Weights of a small class-conditioned spectrogram diffusion model.
Training: soap at rate 0.002, 22800 steps, batches of 256.
Data: 39062 training examples, 149.4 epochs.
Rows from block 8 of a small class-conditioned spectrogram diffusion model, named by matrix and row number. Rows with one number belong to one neuron. Each number is 128 + 24 x the weight over its row's rms, rounded and kept within 0 to 255. All counts start at 0. Numbers have three digits each.
After each neuron's rows are labels from the 100 clips, of 14848 (inputs lightly noised), where the neuron reaches its highest value: "band" is the frequency band that holds the peak. Only what is clearly more common there than usual is listed. The data: strings of digits, spoken by a formant synthesiser in many voices. In brackets: how many of the 100, against the usual share in percent.
# fc1: MLP up (model.blocks.8.mlp.fc1.weight, 512x128), inputs 0-63
# fc2: MLP down (model.blocks.8.mlp.fc2.weight, 128x512, transposed), outputs 0-63

fc1.26:122100121101085112102121114094105132093125133125079127110138134114123120121135125153133140108139108113128116075116129077078159104140143108135145153121093099123129098157104128128103144094124165
fc2.26:125140132103088135155129138109098120096122140142168131138135143137122136118120133156116113113148116116146132180118128076091163115143153117119150149136166137130130104101102116129089139161131179
band: 250 to 500 Hz (52 vs 12.5); 0 to 250 Hz (40 vs 12.5)

fc1.405:147124142136088167107111116124124139098144107147078101139116146167134160140143112093114105082105153130170138131118175166146139162176151127157145108089127113125098167148155118105150146122165106
fc2.405:149134159121119151132150130136149138117138150114094135127130101180126155134152138128166111153109122114077118132121072069085131103089107117149106147135140106147162125132111110116107094151078126
band: 0 to 250 Hz (62 vs 12.5)

fc1.281:160108134169141126175137121082130119148149175134145136148114120129136155136116132142135148134142117108147113137149121123171104145101114101163160145133139120132144111156104135068165097143145133
fc2.281:149091112102123091165148115181149110133132089122127131132135172101144155144133117125116128138122141166109174095117146145101142114174150170153118103106101119132136135125138095046112158144133138
band: 250 to 500 Hz (62 vs 12.5)

fc1.49:146102146093125157111088150141113135138132156172102138154138141174115142118075115121128132089118117129127122088066092139132157161119112083120155101132119097130138160120146105120077160134148155
fc2.49:157120159162126167135166143109134107144103137123134158133140149201133136137085126110115133158087137146136141077179130117113130121139127136103097148132108076111119119113106110127150115149085114
band: 0 to 250 Hz (95 vs 12.5)

fc1.320:102155122107106173132169153164157156128149120115150138142188134130148130157132107128126131146159182143155163161134152131122164141170139173150152097100141162138143134152142164138147156139102155
fc2.320:070106146158134132128138138128144137143149167196137123113085144132097121119113136136146128121137125114068113144131126144137137124093141136103126136004131139143124130121153135127138126143153127
band: 2000 to 4000 Hz (61 vs 25); 1000 to 2000 Hz (32 vs 12.5)

fc1.233:160103111150109153125115119151094129142106123135165137106161170130163081168141114153067159147133118067134125113159114121145067141107153120082115144139143116131148125138109121145136120141119176
fc2.233:151121091121140156132148102124163112124115148122163121118087122119135076109125129116189144102121153206123124119111151131142197123180121124082152124139116127120107139123130084139116129160144090
band: 0 to 250 Hz (84 vs 12.5)

fc1.46:123140128084122121130144171126117137169159143152067129113154139176080181141089136120153150114121103108144102124105128140132148156081139126105112088145117155120119114155099119126137121142069125
fc2.46:130156131142116121139143117126122136157177117099126143137101147148159138125118106142208162139148148141123130163125130111126130131117110167124128126107107144136126155168153147147127127126174116
band: 4000 to 8000 Hz (88 vs 25)

fc1.6:175067128086108136115134175137103130115122143135085163109120105145140116091119173150108103130138119102127133083174112110118123146113115128131104106142087137136119118167181139138109108134084131
fc2.6:087179115089128117162127069123134114130148173129134177126134098098128132081139161175080131139118118111147148160184116115119108136110108136132113101061144136125120115106156101136119105141091147
band: 250 to 500 Hz (45 vs 12.5)

fc1.40:149119157118095135128103123109101119114140116124131126125132130150102188132138134099111106123138153115185140138109149154109140171139145139124154107096127126239134126118162134141144131129128149
fc2.40:130151142125098143131082108096107075182132155072157093137128186129093137124143123113121126126108116123135095135132157116169131138129132096133108136173114135245128107108126122121108127135145130
band: 2000 to 4000 Hz (100 vs 25)

fc1.491:142103149116133143106111133111123128130100134130167110133108165176095130143147102135090116115098134119111144160145144128128135131141126117157109161127109126131140192121155108131157138124140153
fc2.491:122107178118146149122129110135143117097119137085139109113118093164072151110144105111172166166137141142127131131140107128134122138113127102142121107100128146066152086115103107137100109101128107
band: 4000 to 8000 Hz (100 vs 25)

fc1.376:110151135133146132115122152106147119158140110144145097094121168123174166122106126092142101126132116152151102137133150112113142179137165095122113132136179111153174110129176182127103100114157148
fc2.376:142104113129138127145142148091131121136122112112116082157119153100118122135135146114065141123111119137135113126143165131111121178126112108140118132104137138192160151090187115144174076170138118
band: 250 to 500 Hz (65 vs 12.5)

fc1.219:111135132122138108121123122102149115141142127110182142121128128126123128071100161154070129131137108114134133103097120144141084124107099171130166149105142104114147132120125177114149124088107130
fc2.219:144117139126154080129115127135115148099104126105134142110106127116150101107097173136161167135126145123098154110074141151166132149142121116155143129097123113142150076136172108127143107146154158
band: 4000 to 8000 Hz (99 vs 25)

fc1.311:118139150133125139095142114123117147106092123060130142084090168145108125117134121134162167092110084132155103127123140118118118109125130105153132125110176090122125158135125155141120115103140162
fc2.311:111103088136120100100147116155151146107112113072137138094111123118125138133138147133123094120148164125122128110157128149131131154147143112137131151089126111209144094104129140135153115124149137
band: 2000 to 4000 Hz (94 vs 25)

fc1.205:113115107134090131161140124134117127096140162128127112103121139105137119119123132113119108134115122144113113129114130118111116094128142133097130090103096100104120038151059131122122144126105077
fc2.205:090103130152149133116157117160141156082106181182132131174124122137211103135115138119154104130125118132152145091134148143094125142136151114094118127179087141139104126112133117126110160136131146
band: 4000 to 8000 Hz (81 vs 25)

fc1.486:129128125143093148128117118132133115100138126149120090161099112130111134095113139119157129127129135149109132112112061145170122145089133155131105156104133105127127137135164140134158132138121132
fc2.486:125112139134142119151141129139144116098133074160128124153139110103146131119115136130098084126137118132112118097127157141092159086125144117122130144103118133198141142105128135125111156141132114
band: 0 to 250 Hz (100 vs 12.5)

fc1.184:144135106131081123148151133120117155107073120132131114104143154142150130102154071131096160144121112106085136098110140149127149102148118138130157097214107132131133124105069157117111141119097127
fc2.184:146138170125069149118129123118111146134181107126138119126142115153126154122113062102132140090126120131075080134136147101122131123119120106132109130047141144168110111127122147146102154138079111
band: 4000 to 8000 Hz (64 vs 25)

fc1.267:129116128116155171140094122122101110144153163122096142134113104122111068093097163130138110134154110120109096143116091103111136142101139114119095140164122146153110173149127138129100156132118109
fc2.267:136157143092176108154099127136124184089108130130136117154145096097115132103137197099140119115115107110142104124110112084132128139113118117113139130120135119215117115132130145148115159113143103
band: 4000 to 8000 Hz (74 vs 25)

fc1.214:137152134123079120139117097178115111046148127044149099158130092149122112137130177153166114137135138129117116087114103083152107130117112162106139106125127152088122136082147124128173113156130130
fc2.214:107123134128117100074096141131131108127132151078086125145148077137147118108118117139150163141136171141110145143123134107152126111141121123108129130129154139052121128154138125118113149115157131
band: 4000 to 8000 Hz (69 vs 25)

fc1.258:121141125106139147126115085077088129155154147141169148109096124090120126082139134162137107127098112102130157137129155145105135156117112139126128112135150139213147145157147157176111151113151128
fc2.258:134116127141135139115154133148102149142151118139116137137124134120184117124121114142166135158143128131128162118131134165124143133127114138116143112135117100197133195135131141139145119097115116
band: 2000 to 4000 Hz (86 vs 25)

fc1.391:115157152111156145099088140122124129100145136100131117137135125103104147118125130136162087145178114135141129112133177102099102092100127170134099094150108119135136087153122118103151126134130095
fc2.391:101104136141106142125087103092120151122107132058119094135137126129101097107137138143123152156136128114184129126123125111103126130083134122116117089177135154149140125135120135116100122148138108
band: 2000 to 4000 Hz (85 vs 25)

fc1.505:114148111126108122144102101090122127081118116130144107152126091116141115135118148123127111141093116137155135109133141128124118139118109116122099114210156106153102123087143097098126118096148128
fc2.505:124133115101128150124109118136127180134187149104157109107107083151199134114128126113144149106133129126114136125129136107105135063119120140130105143109170134206145124132075145133135120096124122
band: 1000 to 2000 Hz (41 vs 12.5); 500 to 1000 Hz (38 vs 12.5)

fc1.370:124110135118138150145121134104149140162170126119183155181128116135133109120107142154142131169105138080121118128116130109162130150125136140069163105184166124157173095131115151151117126067121134
fc2.370:144109119125123138149120135118155106119102133075123124111074102145123130149150135118116113117093134126119113109103116102148108150129131114168131102238135139138140088130149099126122102147131132
band: 500 to 1000 Hz (49 vs 12.5); 250 to 500 Hz (38 vs 12.5)

fc1.448:153113140119189129155089120123164143138148127137170128099144138144101137119117109131133113137087182186144174141119119155139089120134147119078122118141137134138138105131140148145118134119133128
fc2.448:110176128142155116124095122100140164125099134149124135083142127162047119150139129105091142138168108112138088169076133187100120100123100143117107156145129109123135128141153138133117112140130141
band: 2000 to 4000 Hz (77 vs 25)

fc1.361:096149149143104153126132114158089080095159127112146110061098103117102123134145113126071077112109094112098126118145166122092128128146143135110107098127085130108087109130130134098149131168117069
fc2.361:085160134126107134121110112136107107144130149147127082129148102117194121109120121161225105124159144131127108117143138127108119126123153116118124113143136143143116132126059149137129167143101107
band: 0 to 250 Hz (80 vs 12.5)

fc1.495:128126104115124154121139118103145173161126170106092149137117160143096155114132138085204098089108153132126116141116096119154148143121111112144107145114155148123148134096133096142103168102156155
fc2.495:120147092116106141120085098104111124183101096090117119107147149132152147121138114177058084148135110115090108154139155147110124122154138141128166117109135134155121134100123115118100098111128097
band: 4000 to 8000 Hz (100 vs 25)

fc1.173:146137135055113111146082131142131109118059132127142077144094132107135122107111132077134139119139176109123109130118112112121145104153134102135123189127085114146096129136151138139149130127097108
fc2.173:116119119059120142091108122150135147122221133158104084114106145145142129114133121095129111113139170120095110119130125109120152086143141110121127182123154142108117139123146111113151138130087120
band: 500 to 1000 Hz (60 vs 12.5)

fc1.100:109100117100168117114136096133102136146146163127103139081110120129104108098164143101174093127140146134115133144146150126116156091116112153132094133160117145136111121167142123110104179111126096
fc2.100:132124181119107156118137133108121117150133153129152152173136110157098120119106095091174161124134154161120124107148167157103137098137148145117105123022140113146126106111132138133134155138101113
band: 250 to 500 Hz (53 vs 12.5)

fc1.476:137132147170072115149145092099139131136147118105169145174123108094137108146130073170135089148147149160119140131162140133090114152158121129122112132122148135144145148120140128168154129108097120
fc2.476:112114132171071150085144154113117124145104109091097151105135081167140149147114088171145156156148137166091132129163127123079115159145121120131110119124106113125145156138151116099151127126096116
band: 1000 to 2000 Hz (62 vs 12.5)

fc1.20:136159135105129137129091162109110135149160154113104123098121167121154149110111159116103119098129112119145094131113121128108130125120129107110118129057107144187122125123075107106097111125122138
fc2.20:131130127132132129191105115090143164092125134075160129158124161126081128115124120121182149122135118133108116114106123152105112141094125127114126130081144143255111157109113160168130110099135114
band: 1000 to 2000 Hz (36 vs 12.5)

fc1.227:109142114130118157108127137145126171139133124099123120107120135115131143131128121135137124106111154120137097134118085118157171119120098115102104131133118076123093120146156177142124127102099130
fc2.227:090172136146119167136128113127140170122133101132095153117162140097116131148113124112116099148167125148134162140141139113108070147137163148097153146085126113121125086112131134149147149116144109
band: 250 to 500 Hz (66 vs 12.5)

fc1.506:124138141154104150101124102109149186139160135141134103177127145157128169136130100119115121071115140137160141125133165149175137161180119161135140136129165137120162177123148129153129116092134170
fc2.506:117113097115153120162139113155146173145098091136110144151120105103091116126112179159163108188145125127143114125127082135104144123120138138116127147158147119115124129107137108127132140096131107
band: 4000 to 8000 Hz (79 vs 25)

fc1.168:104139167153135140148095114104151167153106137126174148186104142127152138152137140153096110140107125095164145150136142122165132137156126148088144131083154117171154161108143128144096111117153159
fc2.168:132145121149130117147118143124143123115069111191080125097121103134134131137130120151152122132102128073136134130134109115111119195142123124163155106131127117096120093136108084092122129144110148
band: 2000 to 4000 Hz (50 vs 25); 1000 to 2000 Hz (38 vs 12.5)

fc1.284:123103121149087132137107132122112171129137156132127135151175151116162107142123104090154107115081111149144113106135129103150157188171123093119115152082168119121135148135137135082124147099169151
fc2.284:114126105172117124131143120118133069167095138138109139096158183114128131164118158138128139124129129158125120125155171110178134143171156127116134198066095136143144145122137079147132132165139175
band: 250 to 500 Hz (99 vs 12.5)

fc1.174:134102155141126141129117105111130094174159162135139131180102129128158117139120119151115128095121126107151085146137105094104148089118111131113143141110109133142178169132117147211083156138143141
fc2.174:132157102127152134144086174085149193152090149132119119085079141139142141150145080139121126101087131108134098139136123108118141119135098109154119111127135134154168146131121125067123110127136139
band: 4000 to 8000 Hz (58 vs 25)

fc1.218:118179187116114131153148103091123122125143126134153137070112130122152183146131156116121089121169108142158113106139161103124126131136116100109072126157097136141123133140143092162151113153118123
fc2.218:118163182142134132069109104172127141108156150119148107084162099113113165124114115147128109159089163119084139104121091153116129123126146163114177114207109132130152136158108108157115147138146118
band: 0 to 250 Hz (74 vs 12.5)

fc1.468:111097154123108120134131135096099126125147161126124107120141121169140124144105123118133154129122131137113116109187130111122137118145151128138079167124152063125129143138134072094160138123135106
fc2.468:154155109108106135125129123090102126128103175135136114124135100097128137135167122119129115133106129130104129153179115114122123125132137134116074154141104177132135157130129202166154128139129098
band: 0 to 250 Hz (88 vs 12.5)

fc1.336:133118071157124139137163109149124159066131092136130140155097126151098127139122116128127125110141146157095184133155155146149139137161133131119115174138107120145111137155166184116180097142122139
fc2.336:114141176132137125126163160147119070099145088134117116101108147133082143127126101139102122118123134142051162133143137140156125115152122136135130154108132115138122128113168077126161101099138136
band: 4000 to 8000 Hz (73 vs 25)

fc1.198:147138084098126132099152128142099136142147139187118113153121139173158140131143118111101100072106118143116105077140096156131131122107132132157097127134090119175114158126126106087112105160131145
fc2.198:131132097168148145114119114158153122112112145097122160154121116169129092131108144150173082178154124141182151117113114116110127144157134159119161128109116126190136100140130092120137145137112094
band: 250 to 500 Hz (77 vs 12.5)

fc1.386:115137101120154165164130114167132123143146144118163163158126151121141124155136133162148157158140142138141136128114154125142102139107091140165196110138112129138173105175144156170149141118157158
fc2.386:103147114153089145120134100064150120123136107079125106156144111130124125110131125098126133080133122119101127121145101135100160145141167098183110135139092121135101143155095158127104106125094105
band: 1000 to 2000 Hz (59 vs 12.5)

fc1.105:129132128170097140141102178160109154111146162156066129106120148088127147135116120087116120126106153165123139173123150115163124126151166106110091105132103120153100103153106150111116129151145088
fc2.105:141125128150094131104096074175102104108132158135187117137098150172110117129140099080083154114104139144101120092114131101160106099127151099154088095155152140136088116113116109150111108096134084
band: 1000 to 2000 Hz (39 vs 12.5)

fc1.462:117133145135120130050133110116151137180144102135131116127146145140106106105110123107108158142172091160115112139122141127094126159132116190135141139136092086142132102151110149128123132175107149
fc2.462:115133145130128112139113092101127143076095127157129129102109132110131134156132103111163179120130164112089125115127122135151097164128143135147134138117120103125127128135129127161141106178120130
band: 0 to 250 Hz (70 vs 12.5)

fc1.158:111067134121119097125164119123145105068130122189130135105184108136088146135137129104123102160115136128151132125109078130122104146094126118153115124146136149083152139110176086109118116161128102
fc2.158:124069126120140114154132137124132103166117137156135122097107115151197136106142145151169157117116106111121174109141153139124146105111137146149119103111126112115133163130078123140172143110119134
band: 4000 to 8000 Hz (88 vs 25)

fc1.79:111159110097168152130108116160115122126125118116123151125131108119100117095154167124165123096119127127125076152123118107077139118088123135118100137129129187127154125111222105107118145159126122
fc2.79:126134155146085153151141147099141142097083136148136099123172095136122104155147097086087151145099131119150130187145125126160112135138129135104143105102134160155100135121127123131128093151157121
band: 4000 to 8000 Hz (78 vs 25)

fc1.41:182112114098121118147130090143103140102130123155109155110110128150119142156148111106085099108116123126135096143152098138138122124161085058165121134135136121139116156122139175122123142129109101
fc2.41:192143127150143115124135099118145137119119113110142100173103113123133145115166130149133118115120106115127144159102133136088130116082160172137089124145152133110122139128130175142136120129141141
band: 4000 to 8000 Hz (73 vs 25)

fc1.220:125100134142107131135100123072090152138164136093146140098175161131129105122108083130146127158110122152149129131135134149148131195118089107106127072151105146139134163123112117142124129125144144
fc2.220:116134108143117123094099132100091105128081132126107130157147161115138132134124100140162125161106126146163121122142123149143130203129103111138138092111145110128125146126131123123133124126173147
band: 2000 to 4000 Hz (73 vs 25)

fc1.81:140110127125112130115141135096080151139091176103113118088134173138146099137112105131107115145133097125083136139140140102118116098135116095142147121149130097163142167099000152147103128099125144
fc2.81:151132151102090136129107119140091152127153138150150103110118119114163138129096137116125134086128129122101110133134108081115161131148137094116103126107119150238125121103156181153110138079169107
band: 2000 to 4000 Hz (64 vs 25)

fc1.181:127115129147142161126124124079166136118151143134137105164124134120101097135109109110103107122105130123138108118100091108142112177125120126105155135119125158165169094142140189148104123057118140
fc2.181:124167138119133124122139092163146134158058151164099165128118148154188118111139152074168092137108151135147115128137144113119123143126158105146150184124109144078123121110114125152154115162115118
band: 2000 to 4000 Hz (87 vs 25)

fc1.222:105132098131120141165111126141129162086129117094112128137124146116138100111121156133124060169117146126123138088137098129124121144124121166123082121135140124157104096116128151076119133106119119
fc2.222:112151095139144095129140083099148137214146123137124151090132158115136135120148098134166152144151160137161115106114122148179141121142137142135155125134106114227135112151135123124110120144124141
band: 2000 to 4000 Hz (89 vs 25)

fc1.262:178167147122144142137099120109111120076116137116134125108133128120135137115154150113161138149110123121147136128149143140120141133148124109168124157133154127159140170159129144163121115106209165
fc2.262:088093097132128124122091143092127100109142145087129114149131150123113105121083161114141101133114133130152146130143184136125120134149126123112127157130120133127138132112103104098127125187170168
band: 0 to 250 Hz (99 vs 12.5)

fc1.357:076124140154097116120141104127127131136171148098151117127178132159126136116126118139150171117154114168141114130150098130136130136085086157105090144140123144107117167129106096114137135122137150
fc2.357:140143127127149116126135122119177144104153125109137103147154134131081053178117117123148110127123101136103117138151124161099123132128101122115132136157102132155129093131132145136131155152106109
band: 4000 to 8000 Hz (91 vs 25)

fc1.96:122167174133115130107140130114170141169127117169180131108126157128163128102082127105196182115149121137142109105141153118135131156152081134156122136143172112118136117142125140114094125118130163
fc2.96:139110116122112129133140125097168063158141111170126124170101211114189125093136138103119168096166130106126110127119142096128115117104125117134119109098116132132134130145107121145124116121095152
band: 0 to 250 Hz (98 vs 12.5)

fc1.292:152152182147107151173102147085158138142155157130144160103137128150110156126090142151136119155134153123109130155118141155132112153114130141108161148152143128194161168139131133142115125090138161
fc2.292:117116125137143109165132126112122135133132140089125118134142143118219128139119142143122129133150134121133115120126167139130140098136154148121143156054104131033145119103129127116129150117142161
band: 4000 to 8000 Hz (68 vs 25)

fc1.458:141105134142092164121138160143101162140134143129099128110139156130107117125119134100154129116143100168106117127142135088118132119124117094094100124105078136120125142129128111150121144114123120
fc2.458:131139122117151107142093120111131155130145154119130110110152132149125151133171106154141134131109149129136145119111148122139103132154125151107147116139087131108110119135106117152122126113134139
band: 0 to 250 Hz (63 vs 12.5)

fc1.266:167118126129174101124123112139084135130107115127149120119118119110131132128120081101139126113128117128173153123120111108169160164127079103085163058096111172123135139131167134089120094131155141
fc2.266:168130135118092095139116118104142143125085152148152148114125125105114131137148207137124148163116130105089109110112120150102092102108147137104076196094120155141114133152070140084122149125112129
band: 0 to 250 Hz (83 vs 12.5)

fc1.51:082137141154113148125148148136166141124159107103168139189124139117126103082101091150152165163138129135155164117136160147166100146115112167106168125137140169134102103125136159170129137136107109
fc2.51:073137142159129135138114110110123153170116140133153123164134116104045118142132155113104138138117131124145108098084107133112140134145105115129117120127140159136158100105140165149139080130154152
band: 2000 to 4000 Hz (69 vs 25)

fc1.32:107127127122124134168104106079124144135138116119151163087131144146197129109106129151086147128097097116169117127142142147076126171157103116126113126118121139182101158137110158114119118088137118
fc2.32:145120134125120126148116115135120126180168147215116131115131161133192157122147107144149139095133152129089105113127150109124126103119137133144135131065135147040154121130127118117117128163098132
band: 1000 to 2000 Hz (51 vs 12.5); 500 to 1000 Hz (49 vs 12.5)

fc1.120:092129133088139098131116121103163128149142155144115112109100151116132150096158133130155102114091091126129153094097135151108119125103105130161124122152136132125165120109130143128118143082126131
fc2.120:097129143121119095150146097175122099141099152186154139107175112104092126142146126113152123151131154119111131130118146143139159178101119146114137142109089125115127151102143157109106150143140158
band: 250 to 500 Hz (92 vs 12.5)

fc1.88:094132119122132115131148127142140100112106069123159105123121124147187110139146102159047120109138140097109105138119107119126124089101135141107158097138100130140140156120121132135143138155111124
fc2.88:110112109120122141131092141123110130115132166111127142149097160128104133116108121131249142136115127153134126127132115153113127150123100107133118142141141150113134145129109109137127123138141144
band: 250 to 500 Hz (66 vs 12.5); 0 to 250 Hz (34 vs 12.5)

fc1.108:078123150156106163125136147140113118081149070132173092126139096139107120104120132136131131135137145091125136117132156137142127192117136154128130141127152158131107144137170145104145122102118124
fc2.108:112113110117147130147133164127155108184133132123106117107125152101116099146129157133159073138137132125138143115112148134123135127144171170111149124111128141145122137135082122136137155097129155
band: 2000 to 4000 Hz (52 vs 25)

fc1.142:160153106155128161131145153138138120102130118126134088099096105156123136122150172133132129150125142100134097173161156136090163118127162126125088101138095081128163113084122159144121134127154102
fc2.142:151102072106134125125131150126129140142111141122140184120145123147116131157146080134119116109129112147122166146123136121161108150120100125136183140155115095136102122093149164108139110096114156
band: 0 to 250 Hz (42 vs 12.5)

fc1.225:155154149132134124134150132132132113138107127072139134128151131142098133150124098136156115144161163105120130134139183150114179111149155126150135156125148139160177204141143092150138138141132148
fc2.225:128142107142136121157116131084181135147088098094108112127123171109089135154130109138117110127148133137106108121149153164122125158113154140135133135060122143206133115107142129098140111161117127
band: 0 to 250 Hz (100 vs 12.5)

fc1.33:146147150091144144132127139177143122120141077111125140116070144135127167134121136113132129103132129115108118134116121147118135130123154179119125125073109140112134130167201178146139118162134136
fc2.33:137113113144185116145147146157157138139090128150087143101128119151099134126139140106128121148128141122144143119130125138138131143131135101152146129113157084129136079119156144118139120124126143
band: 0 to 250 Hz (100 vs 12.5)

fc1.326:091114130082136153127130125125096140116114099130130128094125099103123164141084130099142159139149145127116090118143114133137126112167197151158122084120150181132127116131118140087133126146051140
fc2.326:090117136190125149135134127107148140146131146129172133140150160111127158104089131139119150117119095125143165134096127129110127123077070089136121186128158191134107127145145161109101134135186088
band: 250 to 500 Hz (40 vs 12.5); 500 to 1000 Hz (33 vs 12.5)

fc1.132:095106098114124158138124136139110133098159135184108148100109106147193108145135142133080081165121136150144162141135125102098116141136128131103097113150133136112107082113115146109136113120148128
fc2.132:146135144097142134101127158102114141140133150028134147132123158127119132138101123133111130145110094117123132118141118132105115112103125137135097127103105134129138157107129125137138121114131127
band: 250 to 500 Hz (100 vs 12.5)

fc1.139:145125120160136120140151122131140106118157100116139137130105115117139128150140130108145157117120139159139163131112130119118153140145110132086141054128173123123174102152126165152113086113085138
fc2.139:169108145079133108105097156140137100139150179114124146110113123118124143093153127158128177160108099070118069133127076119142109128091113115102141169131142153128100090144142129122138131124160158
band: 250 to 500 Hz (56 vs 12.5); 500 to 1000 Hz (43 vs 12.5)

fc1.42:129167144138133126144169134120152160162125123124173121136149109125075115140136156161131169166162144134167147149146131157148129128120150153153158171158131148107150170140111142131149137118151143
fc2.42:118124129125140141149108144075137106201124143159134135120147140128102109120135141135135108121113107104129128125110145152149131130137128139142147157096130132080145156147102120121079127140139155
band: 4000 to 8000 Hz (100 vs 25)

fc1.17:153141126105102156148102095097129130104155110143104124116117125138099141138119159146116129129093122117175128110124075155099140182112118163142091149130145150166117141121155131125125126134123140
fc2.17:110107120137151131138112148134108163155120095196098152128152129101066134119092146159106105135141123126136143121144168117118138120141123139118153131086139114047152209135127091126142152146128148
band: 4000 to 8000 Hz (77 vs 25)

fc1.445:146148117123081124115130137160129135085105074146132119120116117126147185132151092123096117139105161120140152114126128173129154138133134126136143116082116149100132145107219115127155109142123126
fc2.445:121146090137134120146147126124133112148123155155123155156135174070112124113133139161172110120150134121119121134136149124140152109144137150130157161109103151099166142128143131121137142144147152
band: 0 to 250 Hz (95 vs 12.5)

fc1.178:142090108125122107136118113148117143192140173063097166145145121158105113133137105165209120123110152141147132116125110158130181152118087156125142101122147157120131127135113123115116153143122148
fc2.178:162119113121137141125124118083168161169101133119094125109120093108016128099130106149153153114134113119132108118096163145100113100121123123154147135183148102174148165139114156126147114123115130
band: 4000 to 8000 Hz (88 vs 25)

fc1.387:121156138102096148130104085143086100077129123107123132117109100163078129118156134132032126068097126129136113121130085102115120126155114142136104129121099106105118198086151132085133139136146103
fc2.387:120092142154142109112162120159144131095148151166130126139124116104242107161124125097185117156111127126132101089149128155140140104108127132111132102115131103131159134128133128125114139097145121
band: 4000 to 8000 Hz (100 vs 25)

fc1.479:127120129127108128138140101108112109139122133128110119070125117105130162126124089124124107081165124101101078126146124091104151111129141113108143145129133099132095123097124102104167151117134117
fc2.479:115141132118140108133160172123122159160110132143123147175131099157110094118126087144118157095158125098101100117118129098116144140115131114162157113135110116132117130160122131125166144135140131
band: 2000 to 4000 Hz (63 vs 25)

fc1.414:123137152162111146136147168130128165115099115137103115086151138144101143123100163068145126145154099135131165121093165156110104191123185137125160133133133101135109104154137144068159146089114137
fc2.414:124112085151114108133151070141143081143170128129137132175179164113120111140127168087174116153161111147146148122118168176107114185121167142109158128116100135132130110109133120159144162163123139
band: 4000 to 8000 Hz (73 vs 25)

fc1.80:132179148144120191129156119128124150110125138157158137112148153137144160149113151093136138111122078177134145162115149150117097107129143153108100152128121153113125133125123114117139149129158158
fc2.80:142087110135133071110152155125099108108133129139113130147143129125151095127141157082154133106114065149110138110094138145120093081119130145160088139150153110132121137146120154144125137118157158
band: 0 to 250 Hz (88 vs 12.5)

fc1.459:141123121146140162162100138126104144178086164109111129110126184136121095119167141151131173153133115112117122140108136129115157164108071119144093095170146175127130161158128122143121152098141121
fc2.459:163120115088126147127152114177105128117142154152119116113186172150148123122115121106066079125106106118178144137152119137161119111122135123077131088179135145134158110170188138151150088105154129
band: 2000 to 4000 Hz (55 vs 25)

fc1.129:074107112144104116144123125142092124134107128155170131201114123158142102112100156119105153091091112135130101137122108094126140195119132106133132133132147095131116160119114097160086117130130132
fc2.129:097113102100134122153104129136148132118129155151171107190131130159110126152081079147135152154155147147116158131145140156127121066143110131105115108170138077129130140116161076144149139119120108
band: 0 to 250 Hz (100 vs 12.5)

fc1.78:153095161119145140141112131103143124126119120088124148129144141105146119100137102149145219136170079131120102136163097161103174114106130168170116151152121120148144109121108127128139137117132113
fc2.78:145082118134121128117204108156139141164159115174106118124128122120186128160124108126142136133096159102117136102145131135111095132143133095154146149109110110143117134094140151102129125116092176
band: 1000 to 2000 Hz (49 vs 12.5); 500 to 1000 Hz (36 vs 12.5)

fc1.314:127104060114103154107097143116116117110118141111129142117131174164139136148133149143147095095173117147132139170152139108115099123095114098114162140134147137123114122145133145083138098118141130
fc2.314:123143195114094099159102112129105139119154157131128129144134203102145118146117158136160157094184123141139144090159128112116097115097118102126151145121113114126107138117146125183140115129128125
band: 0 to 250 Hz (100 vs 12.5)